Weights of a small self-supervised image encoder.
Training: muon at rate 0.013, 11300 steps, batches of 128.
Data: trained on rendered scenes of toy objects such as cars, trees, mugs and chairs, 195000 training examples.
Rows from block 9, named by matrix and row number. Rows with one number belong to one neuron. Each number is 500 + 40 x the weight over the matrix's rms, rounded and kept within 0 to 999. All counts start at 0. Numbers have three digits each.
# fc1: MLP up (model.blocks.9.mlp.fc1.weight, 640x160), inputs 0-79
# fc2: MLP down (model.blocks.9.mlp.fc2.weight, 160x640, transposed), outputs 0-79
fc1.202:513488539505486524497473446443530586433510512551476494475490529581537528462489496474556480493457554517505389551535515490545498562469516488492554545571492486515501455495499465457552496424350437535558586480510440437516559454498467521527523616
fc1.203:520563538519476484512523486512427525435485464473511476561473450567566482514488475542475535454440502522451532485528505550512499502505492502555503601511442515453528490415523420559511493588486464480436511483481500423458502472506463542481463516
fc1.204:480510495498490509499420500459501557421509529512585489508538517517465446519559502536529521495510619481528544510561409503443538468487483502500540521475468527520457517467492512512509550524489406511507539476523483489469493552544484454404501560
fc1.205:514509505494482509511510502519494491502496494521511500499486491473529485516479504491475500482494508498479518529479504487509497471516509519499504493505499506482497476514484475494533527485507455479509491483480462520492490487492502519484491484
fc1.206:599442573455434517536471550623405421408470460570583485503584411473534433459439568445464545552440555477599562475429517626619550470495455553529510526542551499580582348524444520455570642532451551576533550653436446425496526310460450541523426517
fc1.207:474480471546516459531508514549444471452534518501553566631469475501502546522518475465523533440550482490510564487527491526582562525502507490533448525500514509544543434467401558514553517524509427527531485520467489539536439470446580527537462512
fc1.208:470467527520517520472514504494466544448473536520445489543463504452505541512499533553500464427549516413543544539429467441510405431455551481477482532422523564437460484507514473506485513541542519509469538481461545481455530499514509598541549476
fc1.209:491507500501510496514513499506494510482489482497507496511497487497492499506508489495500500487517500518499505500502486500500487508507502493506508503490487493504487487518490507514508504495502496504502493510502483493504483497510521500502503499
fc1.210:500511390434494605487522439445534504549512458473522527450457513512445416391541428483448523507491565463480434421524515551486500487482525465448459448522513430540507457577437473471576484502560461417469528639507523526500515488495559559459454517
fc1.211:470551391515564537521548599433519484423577464434513620438532574436423468552466553572497518533431495461456415513506411594489557459495421371560468509509612441432516554608461424564550606444508599600613517585443620563500506527446452510524498518
fc1.212:453511543506459450491516446450435561473530474492418582508498470399363459615481442536541536539480463532534523444502526552486475484538500546482489531495491527422566609555538486461414474430456507529447503444415450522583568525493544479549509506
fc1.213:387504462479499424560486403458567551440504553430429532479518505491469477520600560548517445519555547422497471358509429400483509474442438562492547553479574438457525507489574445514511456435484449560578537549514479522488607500482508439505533516
fc1.214:545531504538496501542520497495477508532482488564441578483485478516496484500504484559432507554443534511514497515551528551466511527444465504526442509540427522462450515516494519532456555471462500489540497476523465495510497517474460504507484479
fc1.215:493497466495472515503512507497485463496484511513474497495481496484498482547504490510483529484535528499522535507484471503496488521502480498486525534487501507517498521502496530479533499514518482497531515505513505486504489523468497502488457461
fc1.216:515523467469520494507548446487468560488548481517473565442518477499445519426573568505502515551556514519516511486435458557535477466464460537506480494439478474509519507460492577537489584516490560520529500568468499488537554485498492484502522507
fc1.217:517506430543451478499521507515444566457515510554444498521504522539458511565434563580448526490541423451555470527598522451507540516553512545561524430455543498508521473445539452497560435494430538505504421494472441429510535491429572556540465549
fc1.218:490509511481480504487498537500425538514487467529481566511503509570498556476512517485509460558534553462495540483452488496542432475449528502472529520470538523517555512414517490521502548494550563518497544506460484520478496490506505517476511506
fc1.219:495490496494505514534515499478508503532506482508516498511464481510541493485492519497478491533496495508487504487502513498480480492499475503494506469463501466503463486478480509492512530497483529493487502509502528509477513490502489513511494480
fc1.220:489418493499482517496499498512475515509495492476464508490522478564481455511502531495487494513488513499466522538482501468458531536521442516528479543485498502520532512506518490520526478505493530512482517488486501526463494509482508504512494508
fc1.221:433434552515488492499500493529523537516485516490477461543531479451535544540468529495530486479542539507489476483510454518511497524486487539539495440459537474444500474538510504486521540486554473446459473467483447543492523566522494473490566494
fc1.222:495521470504502467494547515509517518485471493472497530491493491523504473484492515527500509519503485478523533512499517514492523470520462486491492523512519521530488532488495488516494547518541482479499528492504504495502520533463506488496478473
fc1.223:467572496463511466488514486524512448521460489546579455474463447507531509519519490523496471462522500490497503480501508514504487576522499470488520492499529470529514441525497530477496515510439508549503504543510451481514527519512517525490502545
fc1.224:566476497489483474478426459533495517503449513496554537465482453447496499485528459643494525456500486523491509532545449494537561456449482417507557529566520513601632454537450490548500445511426539558466499502472526408534464514485490523603481496
fc1.225:529478506519538483520507486529468488471510484493494452495544500544499494525521465497449546516547533524499505550512481535509538489522484488573505479496499495520511526470509530485474498532506483479532465536472445493495509546533569467546451452
fc1.226:454444559569427475515491448546476547473465443535494582439542479563590552469555503507508479523477465398542523516557527386548379457507490461477501547541481505491597507555551468515480583460450424419508554513517475443526550472537413519484410527
fc1.227:489497555420507551577468535473506543520389474513443447515515525517433419510553507467481486491484501528505482559526481457592467505519558539562502487467485421513508491579515533512420527431485516424502549525538489464585505470441519451465450507
fc1.228:485444485525513486498499476511517505458468480561481482513536510508517507485485469533512527483502458458495490453463521519551541497490561500493499512529515472474477456514503515493517531525500527511488484478505554465521526517492515492501509470
fc1.229:505490511505495510477506515503504498503496512504492507504508476497503510506478505482506492482497489495504503511489495511522518491487476506486494503503499500479497504495505506518485504490517497507500513494506506488491500506487485505492507502
fc1.230:499482454471516497438472543567484524506456512522511563461479512494515493484522546483493499488499490469523457552522484495485528505501516483517511499505468501536526524502494461452507515477510514510487519517504455444523478520476539479460467493
fc1.231:517474475480492491485487459549539496485513520527495526457509437491529467491477556498497518501466503486537452483515474501537549504465470485489536485479521529495501487449512471500517525434499535518497474497504504521481451498531494496512472493
fc1.232:511487534578478515442517517478486567494509490521527482499480518513538522522496508485488469473499469496521498562472477500567499485529498479484557527513505502491480519477510466478482531478476511509487512512455476525489531515501488512537582518
fc1.233:506464518545540548387549415500460572526515456472535561476483497473546551456451449446543541438509413453523475502476497477490503516557515483520500523525504576430535504514541492488534490510533535509473542530545533541489472521553461552502491400
fc1.234:508509487508497475457548521511492506446561465534448518467455560508536504500542512504468508528511476479487522508493548493480505510483537503543488546528521442484482522490500522562450495473532503505482517535463508450491509498498526515471502520
fc1.235:505529479518451501541461526513499502518475485519496499537488484486516499505481465509486554498456510507443475532478538486553460456571466536482542457482498514475506533471514481500479506465508458538502491516467487510530461542502467479482467547
fc1.236:451505465553450511484487467485476480506456533473496527486425561452523488475530546537551538499485483540489520520519499514509540472497517470505502530530480514471545534457493553501496535496445445528445506535509451489483471501533523530534579512
fc1.237:499489525457481478510498444532551486506484473525509533463528463467517510460491516503518511491487510512517491451457473507536516471483515543477523527460517534519512478496454468477522544440496516530482484525469506504512543502523484474475480521
fc1.238:531556451469460515487514475549508510547456507501480506488439486473439486525519569474508575467455550581512514530469496469499495476528435467498480577489442507466524544488539527528503463514545475531532518496454511548562565484526467478479504513
fc1.239:555566507497437537497488478552559476567498520475421527525603529443509531523502513464440477577497599366393597542595489458496439456533442481438494450468554445470456460397421551436541440426594523539434498473520531583416575400554542370576474475
fc1.240:508511488513496489461511531503505437472468483514527466524494514509503474518473502518520488489538521489517528522498486513492508481486536499491495520481465499510532533492516516474521502552507468517522550522540452511521487524422485512497473468
fc1.241:501502500498504500482506494493498495473485510508489501509489493502501506494505499503500520495497498494511502525511490520507517498500498495513513500496497495498499513499500497497510493499506506521511497507509480510503494515487496495510503511
fc1.242:494557501457443470537518489550440609501520490569498560485587503506564452404547548582513452455482549442503527494458451452531526598484508494445554473604488435428500585425537492500495519522490508437494450488520500456493407431512552519528383462
fc1.243:602501506429490453514546522568442394467506571496441507536577465451452535590475497512514492494474396465544500550456475535524511502597464502457442471499500495431591438562496546518493491395458634479478474482497422473589487510556507547533467518
fc1.244:387646452449605523501521506531586516461622488447475505590581563518389566492456518497513472619486463519460446494614462423433455412454482489474446596405548453486592406365575322544474496467491563592493467406526544481555609502516423512478515370
fc1.245:536536461465462502496583478429490476473532489501469476439537551543532500529537528481533480501495506545518528487515501517427519508470492496474530523484495525449494518519506500524494489513544530500481531508465518458484523570474489513540473462
fc1.246:487513460537500501481492517470497470487468489530503497497541525509510522507498472524483496510477498506510500552505490498474504502510498479511528507511515498476516502512495489493487474487524503460508471488501500513499503494512513491503488505
fc1.247:515492520514511509503490504510511495501500516507486514492496498515521503487494509491522478499481494511500508521488496507487503494501511486501499519495502491492500494527503498495516479501497504532488485512494474479507509480505487510490507490
fc1.248:515505543496498490464508503504498457486470516503493499544505456527518501471515491514501516481487483501498498499463492545512527486563498495475521525474498514536511493453482476467520520488508478491533541472526479520524520497473492464477503521
fc1.249:548512512507579443499547504539521433552524428484477530591488543557574521496455516555559447481464473523443514597408541573490463505542503469546517480473525519563467455507483463538488441531460480508492506522465472434508476417499433543522514439
fc1.250:396401475387447541479526509557488521494417576536577438520479574485549464418512399412486441550515545500479473485462458438505598510512421539529609443472480340514456381474499423379482501449524481641500491549605440482438425584541457529527622484
fc1.251:467380522472539520493544501527564514505489521521462517510463394548560490585484497446533576395398427457514486465406474556480475561541496529472466464441429515470440461441493553391471363451511653497595448516409474484497471562565536532418407396
fc1.252:439422508448471475459394511475538493526554424542502510498452482488536468441468567497421501513501547515547524444530507514567526486519465458536558479550545524521588483510509510481539522510527514555511396451495527480447515520547461528483439436
fc1.253:509516512476444472511588459452448486488483477488517550523560518480539504460531462485532535579553487544492503449520514514458502470453514432465518550493460537521491544528530437519507492492490450544518472481590518536504493493506491484514516465
fc1.254:496479490496556486462499507482514495514518509518508505488499529492510497516492546526519491502503496503501492503500499524508510509508498488526514494506505487493495515491485506514495486484474513468492483529474493487508487503476500467499506497
fc1.255:405523564544473471432483496495470445486494452514492445552530496609520471496538454518482558473515480450427505553612510472542578471483523420504490453484452508515477516481487564494497536595484477527546489500470595502542554460449500479512482444
fc1.256:581573474495471505545458473473509534431463448534506463548525499506535499529539480504573469469488485473524433562480475521525435541564441518469510530527556507570536479529577459410526519462467528487494509568467453436469510531582504496564501484
fc1.257:504461504513513545463495518486455486469465542476488475535483487482540443569616517509550482474512426524534500447510512464487553542539423450505542442537465545541511527456475526485554566449561548521455495464483496529456437486610493511423521499
fc1.258:389545562501503498506430499472542509369403401472460548546494511513540469550570464427536512581445508470413389567538520467362501629412479587475531582447538509526515502467420566360517350566497565502488570510537454410615526384578494548511478591
fc1.259:506539583550477586462463521551453484515445508441500448432488485460540512612437513561446438453478476486539508492525488543482454480488499379447498523468501563500498501401447530471520520556505554534565549510459519515471519527500604607441498463
fc1.260:548514533508551463524474513556464479563535504502480500483462473465499525530502498478494520561447601502514516479555474504524508509437537465497518517493454478500526521481512503496470474512512511446542494497563433413514502517530473462540507457
fc1.261:520407497473554499515546536573491433365499461574518500500472537484474506564479535557545523565499519464531480472547474506444444459458550477466485394446452489424531535485449569594573444454538507480522560443505574463541551489543473541393455554
fc1.262:497466487500486483502479542503495535551543494521491485483550521456474494464543485526499481516503483467480468480531499504512475521507526513493498499442504452503502553500512507481516487467514514471506450449559521506509532492489488516506473500
fc1.263:450519527534499540488569539496560461427524513508453537526455471521512545491517505488492507458508458473509525453501469535474549492465480551508502503484522501565491580458464524448482468476533490508450502505518510523525521503480527483489489484
fc1.264:451524455533560504542577571437488488434456557450417558519532478386535535495539499487452521519532503485482580531550505449514516475421536508455516544509496505475468566573479418511483524443584538431573467438555483416458424490423469540526410387
fc1.265:472470432473535488497473460575483480528533455553459434593454499597417393508504534398435493581457599555514582401596595493538466531542498663416454476459548549570429582403607513471493484545504428483456579545521394454533535480526652484394468370
fc1.266:493521500509513503512521514493531492479491481507511480487494509503516482511515502490504494497510513478489497509477498532477521499475501465515504501485504501499520507507488516516521512476487484486481489501493494490486503502527503504511492512
fc1.267:462512498467468487502473495485484479519481510530549496503468490466480505498478556468450572528477507513488473528503466466502397507516464513490521462478481525505512480490517530558520481518499441493523545547485514509513521626486550480463513490
fc1.268:494434511478489629461450450519503522507518457598530466557625330492546547525561433504599526554265530538483482557491411347512470518468494543550557483386478426396608506454526560491456519537572529500553488484482614529406474575521512486479491505
fc1.269:406530497489559474546493488498522583516502412439463506568515446608610513451484580585487398397527523561425446505573631449473463595332454525489488447461457492535561519515532419398446352525401512481497544542524605522586437381552340445451522527
fc1.270:477430482486538500499503518454459486423457434426508535433486445550607572563472508489517449463494436528463440623415458445632592564469576483494460506518428492527561470570454480512505467492499519491518515507527570504491587554548505559616471500
fc1.271:498528513475521449472501479552538478508541437521505487543552468473509501453441441471458486514478482468524538543525499507555553479493520502528481453548502516499514538520497472480527520509525539519498503527545591455459484520457497532503476485
fc1.272:528514440491488538505436486510523517484460515516506546554481481505518457489479534508528517513467505460505501503525520500505462466486534542548524506496517432498507501495540462421527495459456530495465505557521424510501447466545498428446479512
fc1.273:502504530517479496489499501505512487497504489511514496530496477489518493490510487517485506499504488511529479495505507482502490491498496491515495457491506486512513495489494517506508506482506502490512480526500515473512503486491503477507501491
fc1.274:459522472492542461487501515600516470562603446420449528442485497579535511411504573493418513575545463455456501522457473524577533598538471481533634484444503480570453504460505522499507475529492448557389438467527543461593530553495617550488533487
fc1.275:458408484501432529497530479471523455521556526469528463467535428462450553568483505474511509445461474456458479559495523486515536489518489648474517576496440472513453521476500463567439563530486480507450517481573475592506565511562595457503548458
fc1.276:495442495481520471499526551534459501541551476493497516491451476512515521523474478578506590523521512456527459561510489544489438530510517428499464547460492523468460506514529519470477503529495501531527527501478421459561515456467468476465473473
fc1.277:526496488521517522453444440491533464492463466495450523657512454529508530485455451551403483527523575466410480522583434494620409601472466456448507499381427439489509506471473522428504509558478442469519501512456467427487544441537535473525568494
fc1.278:433489481494478522543504469507547494515565458541508511492485421580509446482485502477508468556515495498445593486507521470478436483527529615424507475532492510501517534463508423450416478471423546505451509472439594518541643511438568547470494478
fc1.279:495487474483494515509515500497490499515511480507491503477500535514508488487498496492505492510492538478505495511498496497493492486516502488509484504511528496504535509508477487532497474497519509516486507500467504495508483495460514497502477500
fc1.280:463452512520529527500482559480516551481549476481480492452481567431501514504491459510531476501517562574513493499500518370569626450461521536517540479469420513535543478494378543461524472445512511543477420563431527462498505551522486480492566463
fc1.281:489522521507524519483524501463537541482497503507538486465505486504520501507504502505455522476494515497466501492470467469527535482508459480471527488519483490502467518484517490490516519487491475549487510515515491501525476510509505522493534522
fc2.202:484490579491514559524490513445526570482459446497536533504553506488497437516547521471511488495478547456533450570514522517389508542568492534497477439534545522520537489469533605492546580442442481532526484538565484446479554558554485476553447482
fc2.203:448509454576520402531504576482466564578550540512492435512480520482549517553510572452542508496472526511510559484460494546555467496520462570546516486551605505459546549472418553471508526491514478537529503496478520472581579468526480481494540454
fc2.204:533463548519443458514495459464494506463538502526534476530483571481470522502483509516549468491472497521525477483465547483465485462507458525515494470455531603495473551523577519523523577498483468502481447477533449542471436526564423540386533432
fc2.205:535478515494545525510477471497504500492497502480488484522485495519482490497500529498516501506503519504499495498503537493474521523499492507469481497529517490505520516479487507501521498491481500524524521498498514524519518529505484495521499514
fc2.206:425504367541540538497511540470515458510478418542558464503519599505541502458495489589391507498521479466482558530345494567499479491501444456516512408542429414493502550517431563410494431591504560561503530357430673500475462599421498515505521522
fc2.207:538482547455552499523502530503442429484452453546512533522473496422491513532596486461532575506511479432488511479487538498479488484500462483506427537527455511579472476463536450522531462501515525469510482558521524458515539558548453426548520510
fc2.208:459535535558457482440508497597480544536510517482475475510392522575495469506441527453545537400480494453461464495532445484562436502500515497450512427536527552426454508513494477515507489525470521545533516548477435577579469557396499547505495485
fc2.209:473511499502497502499496500502500503515505502489492500501491473504476514487505514516489491500501482518488503492502505516503522495486509499509488499504485494500505490495512501505501500501519492493504504531523491521496513509515497495516501498
fc2.210:528539523478473523525554450564498498495436531522496495514544425525521543512500530514514404509456487508448549466518418424454443511502544488530542443520508486463606529558487533487489571545512472517500480479408560461550424487556412556513588377
fc2.211:576423492532535552479461551496507464464452613453444524503453447540485623498533504576434430485493487487556459439615399536444495518515640474530559582479477460568537485546456610533554534565485521600395611534555455545490476483574503479513532581
fc2.212:466506434442474425540489515517481481441454401504541467502526489376491508439458539586534542554502453539602426506547522486518448472489417500350460466443461522585523469442503514441533478444458522400467515543424474410502497541438441628440481584
fc2.213:552495517468567545526554544528427502458495468547470511498447575453460529541400492492492513469528503500501445501524556492429482556536456375437538573458492531431491470501544485505446440503514478502535442521492556407504457569477518435496462496
fc2.214:548507501492544419477498501504501484491541530495500508481503490519547471484531527457520441508525480505470540441443495500526450498491460455503518529488504508473541477513466560437544518513486485544465502461474538499488447503513474519478497478
fc2.215:517461480528479495541471506459483480493500473519485496492466488500484473483526443508517504505508474518494518515488529527496491492499518504500480524497490545497454539508515492541488524494500524535505490488519488518501492511487525479478525485
fc2.216:478523542475542558496495446519453461538553504543485524544463462526486560473505519511476497496471524556528565474512500500513534473449548525499529476446478544495552500457493557554491472527544426492423487575492483536466463494553466579537451478
fc2.217:593567613463464531467527543506468513528512516518519509517440512578541491436448451463528526467540592518512530475409542573463472494536461293517495480501605521562477506523421550498550480529609590491558490464475481478544451524522509517442383469
fc2.218:543542536505522529512394528516388492502497461536480504496516449543535485414484560532534446468539554503472478513484452497553488491496541514505474466499456560477522526541495532524502497485527457536526512550530489502533484551505472533498441529
fc2.219:489483471479497504472475516504496484485475494487534475494533463468464494516482510501535500495525468498494468499494491485504500488476503526484477484491489501496512509504530493492499492503503489485503489490489477494483452509480511521487517500
fc2.220:469482486477520514520456491538479522521537525510497539500504500509493473493497521510498546498512460483485458502488509516460506500508482528483489521509496494479497538488493517474459514485488508508524465498471501533465432495525472543502524457
fc2.221:513477543555501491527467511459525506527471534477479538538501503528492518492514542501499557518435485448524467504512487588454518482536494527453552490528539536490468506528499504485493487506500529498504509561489520468486537480511419536591513522
fc2.222:465520522473525491493496499537458503525447484511479504523503476500528492504547458492526469494490480499501511469482511490521462490491503560485495462477514456513548510447509543500498455514505529489498464497496526507416479472537530509472497452
fc2.223:559473480471482573474508548490534533514464483497521545484490481482439490560520472517472492502470506487444469564554520491540511470545535423443527525521516503494563474472480509501524504483563524551512449500480499495475543528523477461456507523
fc2.224:492491514526489459478510501476508476532473497489531447538492538483443484492480541536541524624515405444502504504499480446510507501473529420555524560444568521479473531564495509584496490421469485480549453532535523449443529491484467497513543475
fc2.225:479497543509459516471548456536546548535525438464479466529541512460475537473472512490469470508480504493469500484491523518509431512508497551492452500541498537526468497505497462441554498524423510552478527546488509498529480460464463438478485507
fc2.226:434458433500420513499503551448493555494524467479508441499554523574503450400477466511504432519453554490398485436495552542622447520544487552407488627537510440503536572505516501429531468544489390444463446515504543520570529503480498513461528500
fc2.227:506501441422503457436454498517444544528493461485494495489543521464461578531498498540463528487500587519517507442414545467534514522509465512525466529501526560525483435529552472457508497499505483512525451540566523579552462430413521472463452457
fc2.228:475520464533476483491498519512521517509511480483527517474530497469460469503470440468447528524464532474541481464531492471526496489521523424537475458482493548503441540508497489495485457460512489467476529469484499504517459490571518497569464502
fc2.229:476511487495515496506471495502491496505491510489489517505503524501502483499510507528490518503520515513514496496498490495485478495504475497502506504499507507513510498519491490482524487475486506513484491489496483506508517479516517520511510494
fc2.230:553521499516519465535534499445537457507499496456493539495477497518463500519487525537523467466533489497503517518544493516469543520519485511481481482510532478484479498493473505470497519485531500534482489504539512453499482454540523471539499566
fc2.231:461508533483491455479454488508499465489483448512543506465517500493571459497525523528483515536504480475523468488478493467522501543509518495475515538519511484483491489530542528454556514508542469526470500524506520517523521522483512539481500476
fc2.232:506484526512470505459460492472518439522513481433455452512504476544504490456427494468516488479510525549496475475502479493519499503493493555518498491509496502433413466494551493485500499492521488547506472450524521522521496462516513507511470482
fc2.233:500514486498474469453447476499485490526454484516517480481472523585442485507482492482479515501568495482520428458568450553555504529512482494517505534524497487516480442519591512459496477526468452496529514511564438509488537448529482446492516471
fc2.234:528482531504556516542527502499551452514501501521476506449509503528524471535507494472503514491507480457511505480517485487528502527469554500496488462505491519537521462481503534437502471524527480489559536468525522460504487456508485515507477506
fc2.235:488513519517462521499532500494464503429483491492529508540558500487508523505472527514513517505508541464475529491537521521490479478554519502485511513518466439503484475460540487515476506502494489511541501509527472433478514498482497586544546471
fc2.236:458500468533470379458492528498539497490526516434551485484471464522471515501415527524529504475542534526530464503516549475532543462482517569432488489418543524449503503481465380494475439489495456494482522541480479527481475415465469431531541513
fc2.237:481501517459546541494508491506481485529483486515506448514530485469576512531497529480450528500484522499534493502491502498503488492511500528505492511485470496484499489486494507495528440530534507494445512519483524487460532516463537551531516508
fc2.238:455517493437492513542525541521499536514478577474429507543547513516481532455507506542504564503450531515537516469479451459493503485477560493516542510494448503511509534479402495485504497440513491463436499475555530510540498511503485547455500435
fc2.239:450403499577521400470576471516565466494439558495508522492537522545526496464381513539547438463544484521537485420517431491457537448595526445515509500412492509455496561519479540430388563489498496635587597547466515508492347570546438500508532587
fc2.240:468492509537484488533487502485499536518529481565433485490547490475519448491510528508484547529488491522539544515492520499465479452479528501510467507510502546491490551527508474529485545494453497481516466444513491536504435476510564511445518521
fc2.241:495505497503493501504490494497512496487505494506497503499507494501518488497504505501507500493491512497503509489488479496489505516492504501483495488514507499496513489492505506504517491506506503508502494512490498483499506497513500512502494488
fc2.242:497527461513592551511525447495561515429591472515469573516494494546452479494548486647539520550527470544505497513550523428537452524573568449535565515545529511449445526332380483502505537501529410426529457518571464464547472548442558580525634517
fc2.243:539497406470473529518515458556514493507478441525484525413519456460503460500477570569486450547514641542481530449486568489519519486514505449533466464512498534637538520550499511540479452456526581433465557566564515493491471507560482568456483458
fc2.244:491421566486594558454489445375606493404571460349468472468565550464314540652456402481530577579505420493471431577548516449463579554441560549517469553345473461566606469593515314601424514440367321543453496444560461385478507561596458411508665495
fc2.245:510481475541474485510497462495472551530527419506487470504553473550501493469487517544517473496489517504500479521528501488536504452483475525458493524585510515534484455496505502453483503508501524509527567442482501551509498467483494504492516513
fc2.246:515505492489483484500476467488519515499497486512487524493509487512516518501497504513500500479505478497485540478485488503499481509477489482512489507537488480486509486504497514499503496519505520498511507495489496501517477515503512523469506510
fc2.247:505507503480497504510503475517507486489519510499519512482522488506513503501499488518493520498481503489490511501511497493507516495520491529519498493523470488501498484490503514494492494465526498505534511504500503529475503489504492512475521505
fc2.248:516484475496489507507500504491503512478541519466477507518488508482507511487529501515495483499486502513528506491493511483501510486490523542524522487505493504469513499481510526514508481520478476520448496509502489516491538503484486516501471474
fc2.249:546559450490524558533531545530457485556504468512528508501555510503517545530415495380447568503579507524458527542512575491507423520540528521450433502555543528495496563486511457454532544539496497512513494498487546472524442509597497477384526530
fc2.250:487492509551429464552586549508431481547497504539558519499528444454537478511436598540464497545492437540516556495498587588482472553521437473380425406463572480573464515461398483609583485570553574403507495435438489406504585533479466538502436466
fc2.251:509414527494524451484556472458455493585461408463486609505433610586534565574564566486462528510513487488507442526485412486510527539535433495509472483416459564560430564490562459508570559484536482474474597513577525383501490463516529507556532515
fc2.252:517544479428523481444520537547504474485465515521600485473498506490412517516511544508564506433554534489472421568520496447560525482463436557441484530475478509553529561518570455471535446465526457499558489568514438479570535563425512500511480499
fc2.253:526521499514491529480495436520471571490456453531428461484541555521515566540410469519471518516498529492492527455504458488494516476545432476459512547510554516509458508478527540533508523522531514480483488444499448397564572513517543488558447462
fc2.254:490487520497450505523496512492503519473488486458510514487484461532497506489497455485485524498521492474519504504516490484471473491500494488460489508493487487483487492523511513499486517521512502515522510501520496498497501482498485532506509501
fc2.255:412492502443494461486527534482401458503486403444513524515518468511520529486519515560465502532541498526525511495448476552447486474539475539500484465531477420496482529514457530549460477454489476500517504549558517542453467454504488523453470521
fc2.256:533466550479518547530481505528512493539589511443581489508475476479461467466551486488451569508528545458516464501538473487451546439461534555527499507526576488505467496493526586471502534505444462517520468492528498529520519461554485474525503512
fc2.257:437475535491563493489560498429446476491506520511563441506496586560493507491566467539541512455497468522533529479469561451414448468472493466476478472448577561435537538534529433533539609500515493537408483420531525541462477480561557490457488454
fc2.258:518552481451481524386480515463486525424491499541491537461549416481353474506520523424497493468575435471503666375433516530514613402517547505399529520504575462492456558476553659548439517596350561529499466451539460500445481520478544501544549469
fc2.259:443491500513386581516492474472513531492467541432597468499491559476455542521508448483531488498517509479545526563465415427485435525467634465588472494546515544464520463457536566449479505484504474529489522512532547521580550514455523502596542432
fc2.260:500482528480500459489555462493432501483496502528520513490505520526520538501464495456524477497476462476506533476507519514434525480494450484565468515497562534498557463467427553467507493476461465537473490474489563475487487469547503516478525454
fc2.261:459492527573492490544543544490481534545548466405531448535535491502485504525472466438470519554492478508513455526558521599460586486559492468478519549456648444484541475550489474466453569575502538494461487463473459492479415438459559621438540520
fc2.262:477460503480475514501486493441500532490515527478529445521510508505461447516535524521472455488563520477503517487509522461529488486552503455478511509515489492495497534486435474500543466492515458454504522514517504524557526459524512510520509474
fc2.263:431458536486537470458485543566537494451504483523472552476495462518490427458476510502446533516496407431502534555432526558478495485490433527492483481527478554516455478497493444433468413547513476513485521445527542447521443526518493506512483521
fc2.264:416540562439544500535471509481597476467462477526409524497453487449485532586600502495442450569498504499490547535512557599498460541452537505482447504499518543527501512462499660463563617458615500553529442518477478490529408470470494450457577500
fc2.265:538446568496440472501515461528557451425495479445528503464524471439416571496484370547550424517512377422458550519517462489517598520541437562524575588425584520484489539521335485523409571590457585613448426488584516559636659505334552448531436491
fc2.266:489505489506509488472486506487453498492471515514487525485483492527487526473489499502497510503517471505514485502487469507525476495516555492474496490494495462490486493522492489482455508482499521507513503511504481541516451538481503503498513470
fc2.267:542499496472521435488491455521458508482556481498468499530485525453469507488504427486488513532532571475494510501414474459494534514510464485533517547539465496520499531493480553444496523574494468466521500499533536505515522497498560531511468473
fc2.268:505475503602501419478517465562427510592509539372532484534580560428513477480580373488490547513509491474533515482521514552566629557457490545468555492403521568433454424561460512503432476436457532555491539498490515605570567467446386410476539355
fc2.269:348508507537385504456483616389519475506595412462428439495471500645587530405469566463506459501487606557479452534428585433550448451488422507502509430428526587545536681474513491560486543487391499595521384419485544499503449524483446433510467494
fc2.270:489436517562450468545578523572507508575472544583425519490505537602498521432364505476549603371501517503508442518415464500418443545484514435544451506471500477400467483455470470565448570552445528518426486503513493513514581482463507521530543511
fc2.271:456495536378446473480489470499473546548456527480494521522506439531460479548536473460426491529534521546573533457476488517541489413496506496467566483483461574505503460486443565482475488498463527394542486510453556520463473591580547562519526475
fc2.272:463540532499516475523597474544520516523536437503524479545529521487464528518518513474483521485506514475523497541544541482537552447524527569511467573532448580567554533505498516539488532455481436498520515477509527446478511476463542594462525507
fc2.273:510475508486479495490492491491492473469493468501488511492520492507507513504503485496483513492502519505493524479504509516507506485500491512493510499505509485486493519501511512488498500526494482500514506509515515508490486498490520513494512520
fc2.274:515434493453537491502478524525530512508553538448423567494500470486440510586486452510510519433498509552503501460434494525492532443490448526456534490576466543514490471522498535444478486489518507458502641481530508459482464486510534516621563518
fc2.275:430464558457565373475564508605524464510522482478467435567479541444453510503503455422494521513493526535491475478429428504462459484536467556473564603520607559516550483477454579508529549571513402500597520475519503563487506460574493470538462531
fc2.276:385468467471464480489498544466549462553535520522506447504513562487508522488487556517556460510520373597529504472452468500590452501536493547587502494436526524613505591475441478530538453490494481424531472514591603575406397477459465495486477486
fc2.277:465493548478490406506591559540583467493473496500452490503534546533506537471426456505477493508502452453497507486485447496537481478561477510556515535490507502439507558610518508449424434422541521490506469451481493484593382449505504523468574531
fc2.278:436520543493526483484484593552468597555505526494502581528486536433449451496574431435594483527523550483456399492450391513453495533446511386535589512541551490503509511472499389440538578577467448388397369537337511517484481536470491535590559503
fc2.279:538499515514506500511513501477488494480483510499524498498517486516508512506483507506467503502498463488505507476501496479520483520508520516492512495489498478484461499494501519473504522496509496487502488528500522509501538475499493522501508526
fc2.280:499469535534538523510563498497489446515449530379549405469486478514539500478561471507427462501560435430463554498492548425471466557433577494529473624482508471562526544570568501544569526528483501467450507540589487504461482510529445459450467449
fc2.281:489527488496469509496432496473430495493500505465446545525524503502493488480508493483528532509500488495488486523487508503502467527480521505523487488512530487503525506506536483460493492513537475525523462538514502499497501515481495530487503494